Weights of a small multi-label image tagger.
Model: 2.79M parameters, arch swin, depths [4, 4, 4], widths [64, 128, 256].
Training: muon at rate 0.0031, batches of 64.
Data: trained on simulated telescope pictures of galaxies, 19.7 epochs.
Rows from block 3 of a small multi-label image tagger, named by matrix and row number. Rows with one number belong to one neuron. Each number is 128 + 32 x the weight over its row's rms, rounded and kept within 0 to 255. All counts start at 0.
After each neuron's rows are labels from the 100 images, of 14976, where the neuron reaches its highest value: "responds to" is what is common among them. Only what is clearly more common there than usual is listed. The data: simulated telescope pictures of galaxies.
# fc1: MLP up (model.blocks.3.mlp.fc1.weight, 128x64), inputs 0-63
# fc2: MLP down (model.blocks.3.mlp.fc2.weight, 64x128, transposed), outputs 0-63

fc1.24 [ 70 109 136  95 176 102 149 132 141 149 175 137 139 154 145  36 102 171 145 152 106 174 120 163  82 172 133 168 134  98  82 149 117 161 146 153 150 133  86  81 122 165 154  89  89 118 161 107 136 124  77 182 123 161  97 142 103 158  84 109 140  78 109 117]
fc2.24 [162  90 153 109 143  40 117 192 134 142  94 116 103 139 149 101  80 166 143 130 105  99 136  54 109 124 124 116 115 153 152 167 179 181 121 110 114 173 160 176 126 164 159 119 110 126 172 146 132 135 121  81  68  95 161 131 167 118 159  76 129  95 115  96]
responds to: noisy; lensed arc

fc1.65 [143 152 155 147  92 121 132 127 149 131  91 112  92 244  81 110 153 101 105 117 120 155  99  97 115 116 160 111  55 137 138 135 141 133 143 103 215 111 167 117  91 164 145 158 138  67 105 163 128 129 152  67 108 178 119 138 128 154  98 143 159 111 144 105]
fc2.65 [117 127 100 106 142 117 159 102 138 169 154 114  96 166 144 158 123 102 112 120 147 149 187 190  73 201  48 200 119 144 121 137 136 146  57  99 164 182 133 106 120 112 118 134  82 140 123 118 120 152 122  88 125 125  77 115 115  94 137 168 148 151 168  84]
responds to: noisy; many stars; merging pair; irregular

fc1.66 [ 98 117 191 170 148 125 153 193  96 131 114 194 123 161 171 154 155 191 126  84 164 114 107 108  94 148  73 104  68 169 106  92 142 109 131 153 111 147 125 141 134 135 129 113  77 111 169  98 170  88 169 104 115  54 157 124 167 141 127 133 120 119  95 122]
fc2.66 [ 48 156 153 174 127 132 166 157  84 158 139 149 113 133  69  73 145 111 126 152 149 137  90 152 140 147 125 133 195 136  78 175 133 104 116 107 122  75 138 177  94 139 128 123 130 144  93  68 127 154 181 159 146 179 155  82  96 171 105 133 141  79 115 147]
responds to: merging pair

fc1.68 [123 120 141  81 116 125 120 154 115 137  92  86 107 143 167 105  84 144 148 110 149 146 176  95 112 163 161 136  94 123 110 213 146 158 144 171  93  73  84 150 117 180 136 201 112 130 123 134  97 160 125 155 103  83 158  86 110 132 155  97 178  73 179  98]
fc2.68 [109 156  58 113 124 123 106 159 144 161 111 118 117 143 134 113 131 160 103 111 180 126 147 117 112 103  97 122 117 168 126 166 168 168 166 129 125  87 101 146  94 106 134 135 149 121 142 154 128 175  97 173  30 103 126 149  92 181  48  88 195 159 101 152]
responds to: noisy; bright star with spikes

fc1.5 [ 91 172  82 120 108 216 169 107 133  73 114 138 131 161 140 102  87 136  74 134 130  82 171 132 173 143 103 107 160  90 135 109 124 170 127 121 111  97 142  93 142 169 192 140 115 146  90  93  99  84 156 165 157 192 110 156  80 114 109 143 158 141 149 121]
fc2.5 [129 187 115 130 136 173 131 151 103 164 113 166 113 113  89 146 162 166 106 146 164 118 150 106 110 180  84 122 123  86 122 117 145 111 102  79 122  77 127 169 101  82 162  93 196 136 185  31 142 133 142 122 122 149 152  82  90 121 174 129 149 117  95  91]
responds to: noisy; edge-on disc; merging pair

fc1.19 [ 54  73 131  92  83 146 172 178 158 141 155 164 129 145 135 135  86 127  87 148 130 118 116 153 167 158 147 152 119 143 193 129 130  85 148 150  76 172 141  50 127 113 122 135 155 120 159  55 113 100 165 103 103 150 146 145 121 135  71 115 174  96 150 128]
fc2.19 [138 165 105  89 158 133 142  75 108  84  99 127 134 191 116  85 118 117 195 161  91 168 157 170 151 141 124 144 108 108  52 174  82 148 121  88 125  73 106 113 140 116 120 129 118 182  91  83 143 115 193 142 167 141 126 122  78 124 163 156 161 127  96 127]
responds to: merging pair

fc1.77 [136  84 108 121  85 145 118 144  87 114 119 159 118 115 156  89 102 167 161 187 115 190 117 138  69 153 151 156 166 138  72 150 156 146  98 149 147 119  81 123 173 104 161 136 106 162 118 153 108 119 113 130 170 205  48 146  94 139  96 108 120  63 126 133]
fc2.77 [170  90  83 146  99  96 142 200 125  95 126 136 109 144 128  95 120 185 105 102 127 126 105 140 107 126 135 130 152 170 102 149 120 141  68 207 137 130  90 124 112 177 162  85  79 119 130 170 116 118 118 115  72 143 139  96 116 170 104 154 231 111 139 134]
responds to: barred spiral; tilted; winding: anticlockwise outward

fc1.9 [147 135  94  66  97 180 117 119 150  65 118  95 115 157 165  90  72 115 118  72 104 134 146 135  86 113 158 122 126  96 203 150  94 128 136 159 186  93 155 148 128 155 132 175 130  98  90  98 134 150  75 118 121 128 141 148 140 104 188 122 142 164 151 197]
fc2.9 [124 201 170 136 141 163 124 140 126 117  86 109 143 141  89 131 166 129 100 106 169 120 130 105 114  68 204 110  89 129 115 108  91 100 189 200 134 147 137 177  97 136 172 132 128  97 125  95 137 138  67 123 110 174  81 110 176 126  67 130 120 159 143 106]
responds to: noisy; bright star with spikes; irregular

fc1.80 [117 120 186 163 103 116 187  87 108 162 138 146 132 127 182 166  51 122 138 119 164  66 127 143 116 163 117  71 105 142 120 122  69 173 150 142  70 185 133 131 123 173  99 136 186  87 120 124 104  90 115  98 133  97 128 173 155 106 116 109 100 112 110 165]
fc2.80 [ 92  91 126  75 117 104  80 158 107 140 151  92 150  62 152  65 110 162 182 109 102 199 138 102  86 181 153 132 121 127  98 115 174 118 165 162 117 188 122  92  86 138 122 131 176 155 132 125 106  90 158 146 164 117 138  95 113 104 125 153 132 170 130 184]
responds to: noisy; bright star with spikes; winding: anticlockwise outward; barred spiral

fc1.60 [114 171 130 101 115 119 149 190 148 143  56 112 143 118 112 133  89 132 140  82 166 137 102 132 171  84  92  77 145  88 162 108 192  70 128 161 150 116 156 173  96 168 140 157 142 108 121 105 154 130 108 129 101  84 137 118 183 102 199  83 112 154 172 130]
fc2.60 [176  96 165 161 149 145 104 188 128 131 139 147 129 174 134 166  76 170 125 139  84  94  96  64  87 179 142  97 105 176 137 121  69 122 116 151 128 191 137 111 159 104 170  84 101 139 100 164  78 129 152 100 102  94  98 134 113 158 137 108 177  84 126 111]
responds to: barred spiral; tilted; winding: anticlockwise outward; winding: clockwise outward

fc1.3 [144 147 144 102 165 175  96 160 130 111 120 137 109 103 141  64 158 135 156 125  73 170  48 131 124 152 122  83 143 104 113  34 129 161 132 152 110 137  79 171 128 194 133 118  91 113 157 147  95 104 172 103  98 184 173 142 155 106 145 138 158 103 133 124]
fc2.3 [138 189  89 163 127 140 134  89 110  82 127 135 118 129 131 103 136  57  48 156 123 157 167 152 149 106 140 144 112 104 102 208 100 133 161  85 136  93 106 151 181 155 112 124  48 188  96 127 142 149 129 106 157 109 151 139  82 139 166 154 120 119 107 153]
responds to: star cluster; many stars

fc1.118 [111 108 140 149 127 168 165 150 145 119 130 118 114 182 143  96 132 111 110  97  95 125 148 110  98 111 139 147  99 123 215 158  77 166 134 115 150  82  99 197 142  91 133 176  95  63 170 103 137  81 122  89 133 157 154 119 201 129  76 143 115 141 121  69]
fc2.118 [ 63 124 147 160 157 144  99 122 154 109 136 120  89 119 132 152 112 130 111 107 104 162  92 155 118 156 144 129 185 135 132 140 147  79  51 137 148 216 158 127  95 127 191 133 172  97 139 146 103  89 174  92 151 124 129 130  99  44 127 111  87 166 112 166]
responds to: star cluster

fc1.86 [ 92  83 131 156  39  97 102  91 134 142 185 127 128 149 175  56 136 196 122 136 146 104 115 144  82 186 168 147 131  71 161 101 133 123 153 112 108 194  85 148  99 156 131 155 136 149 154  84 190 134 130 158 135 141 122 125 127 112 135 121 120  95 108 133]
fc2.86 [163 138 128 142 144 121  95  61 130 140 106 166 166 155 165  98 136 129 126 171 100  99 117 121 103 141 113 102 118  95 114 152 156 191  85  96 196 172 127 178 176  75 156 177 142 186 141 123 171 123 114 126 127 113  97  76 103 103 138 123  81 145  90  63]
responds to: many-armed spiral; winding: anticlockwise outward; tilted; winding: clockwise outward

fc1.108 [151 109 181 130  91 144 157 144  94 108 126 116  78 138 112  77 102  97 143  86 137 172 120 170 121 154 169 132  72 154 139 116 158 151 120 136 108  91  73 118 120 125 146 180 139  99  75 167 165 123 126  99  86 177 178  77 132 167 100 156 138 188 128  59]
fc2.108 [165 137  71 114 181 146 121 133 136 134  94 101 157 136 154 146 117 107 111 149 120 116 150  95 142 100 162 131 183 111  48 204  67 127 141 103 113 144 161 152  77 119  79 142 123 189  82  80 134 155 132  99  66 191 107 136 152 125 151 126 109 158 116 143]
responds to: star cluster

fc1.92 [159 160 158  96 157 212  59 121 155 140 110 137 119 143 134 151 119 184 114 158 102 143 122 144  81 170 124 145 122 111 127 178 109 154 162 117 127 138  58 111 147  86 100 103 148 111 106 158  97 131 118 102 198 187  64 147 108 127 102  68  88 117 127 120]
fc2.92 [181 157 181 179 137 157 107 186 147 137 123  91 142 151  95 102  91 192 119 109 143 127 132  69 130 128  59 155  81 137 151 120 132  96 173  96 144 133 136 123 108  83 132  63 120 100 127 156 113 198 145 165 131  89 159 147 121  70 124  96 164 142 113  97]
responds to: noisy; barred spiral; edge-on disc

fc1.25 [ 89 143 166 144 141  95  99 138 137  95 128 221 104 141 125 186 137  82  86 158 118 118 145 149 113  82 128 112 133 132 155  37 146 135 133  75 158 156 151 140 117 159 152 142 162 132 170 141 134  68 103 118 101 179 139 157 167 121  78 101  95 133 136  70]
fc2.25 [181 124  94 154  94 157 138 140 133 159  95  79 179 102 104 115 137 145  73 124  83 155 132 202 122 116 156 171 113 102 145 100 139 117 166 160 149 129  57 107 150  89 142 151 100 122 146 108  61 176 134 174  69  80 151 134 111 164 107 152 166  94 134 116]
responds to: many stars; star cluster

fc1.26 [139 176 155 134 121 194 125 155 140 121 147 111  93 166 144  84 153 176 114 102 130 154  98 139  91 135 192 145 135  83  71  37 111  90  75 122 101 125 123 168 157  95 156  96 145 175 181 129 135 154  95 109 135 124 154 112  99 106 118 118  85 189 138 142]
fc2.26 [126 153 160 107 123 183 133 139 118 145 109 118 131 132 168 106 138  75 110 162 143 168 161 105 189 111  62 123  87 116 132 177 180 180 147 147 125 129  65 115 119 154 143  97 103  61  96 183 146 151 141 104  90  94 153 117 113  72 126  93 103  97 139 194]
responds to: barred spiral; winding: clockwise outward

fc1.112 [149  99 166 136 129 172 130 145  80 100  90 203 116 143 127 168  74 120 132 123 166 111 104 133 165 127 157 172 177 164 149 142 147 116  87 154  89 145 107 137 116  97 163 116 179  82  71  93 162  86  61 108  80 187 115 156 141 113 169 102 125 113 111 133]
fc2.112 [ 50  94 167 124 119 190 104 140  93 158 179 164 151 195 132 115 133 162 163 139 106 109 136 113  67 106 138  89 148 154 145 148 145 114 100 130 164 111 146 129 174 166 111  81 137 109 127 113 114  58 118 122 125 117  92 145  99  73 154 190  93  83 156 148]
responds to: barred spiral; winding: anticlockwise outward

fc1.106 [ 96 100 104  97 140 128  83 108 131 163 125 101 121 159  82 159  63 106 164 146 108 153  87  84  91 115 151 170 136 159 158 100 104 133 120 177  91 160 184 155 120 171  80  33  99 161 118 142 114 132 218 155 134 147 100 128 125 122 130 132 145 157 137 135]
fc2.106 [111 185 130 127 146 142 168  69 113  81 166 143 103  90 129  98 143 141 118  62 137 124 134 122  93 140 119  81 171  98 108 158 136  99 153 114 165 124  73 153 126 163 147 214 182  91 125 161 143 161  86 128 146 115 175 152 143 112  44 100 110 130 111 127]
responds to: many stars; bright star with spikes; merging pair

fc1.22 [102 140 141 198 142 127 148 144 142 110  87 153 165 122 104 114 167 105  64 167 179 136 123 175 136 136 146 186  88 123  89  98 171 155  99 159 118 182  67 100 146 124 146 153 151 145 127 115 111  44 143 149 108 165 107 107  57 157  95 117 122 115 124  95]
fc2.22 [122 148 149 105  90 130 118 111 117 136 159 160 114 139 122 125 121 143 170 166  63  99 127 109  82 168 153 102 159 101 133 124  68 110  93 127 145 113 122 171  68 153 138 105 108  46 134 166 126 203 130 155 114 110 138  91 114 191  99 157  97 193 140 188]
responds to: merging pair

fc1.61 [170 104  94  68  99 133 180 121 110 104 117  98 102 152 128 173  82 163  98 102 108 139 100 148  96 107 185 158 100 176 116 111 124  67 159 111 146 126 121 104 157 146 195 177 150 147 170 177 138 120  42 152  94 166 106 109 109  99 134 152 154 115 143 119]
fc2.61 [158 135 115 120 110 155 160  46 100 100 109 136 156 151 183  94 110 142 186  99 114 170 137  92 114 163  91 138  74 109 119  66 118 139 163 135 220 135 122  96  98 121 169 175 101 144 162 162  86 144 133 124 142  59  85 131 147 139 151 136 102 125 124 122]
responds to: many-armed spiral; tilted; winding: clockwise outward; winding: anticlockwise outward

fc1.48 [ 99 118 184 187 152 129 162 147 157 132 196 201 147 118  40 121 107 115 138  66 180  84 135 165  98 111  69 147 119 105 102 113 129 102 146 130 144 131 137 124 135 132 175 178 164  91 100  96 121 115 112  80 114 132 116 114 181 106 119 124 119 137  99 168]
fc2.48 [165 101 129 167 126 155 150 189 168 109  93 162 132 111  78 126  85  96  93 144 112 112 159 162 178  70 132  99 162  82 134 150 128 139 148  79 133 174  80 160 124  77 160 121 206 111 110 103 120 140  74 112 112 148 155 151  93 130 103 156 176  80 112 116]
responds to: barred spiral; winding: clockwise outward; winding: anticlockwise outward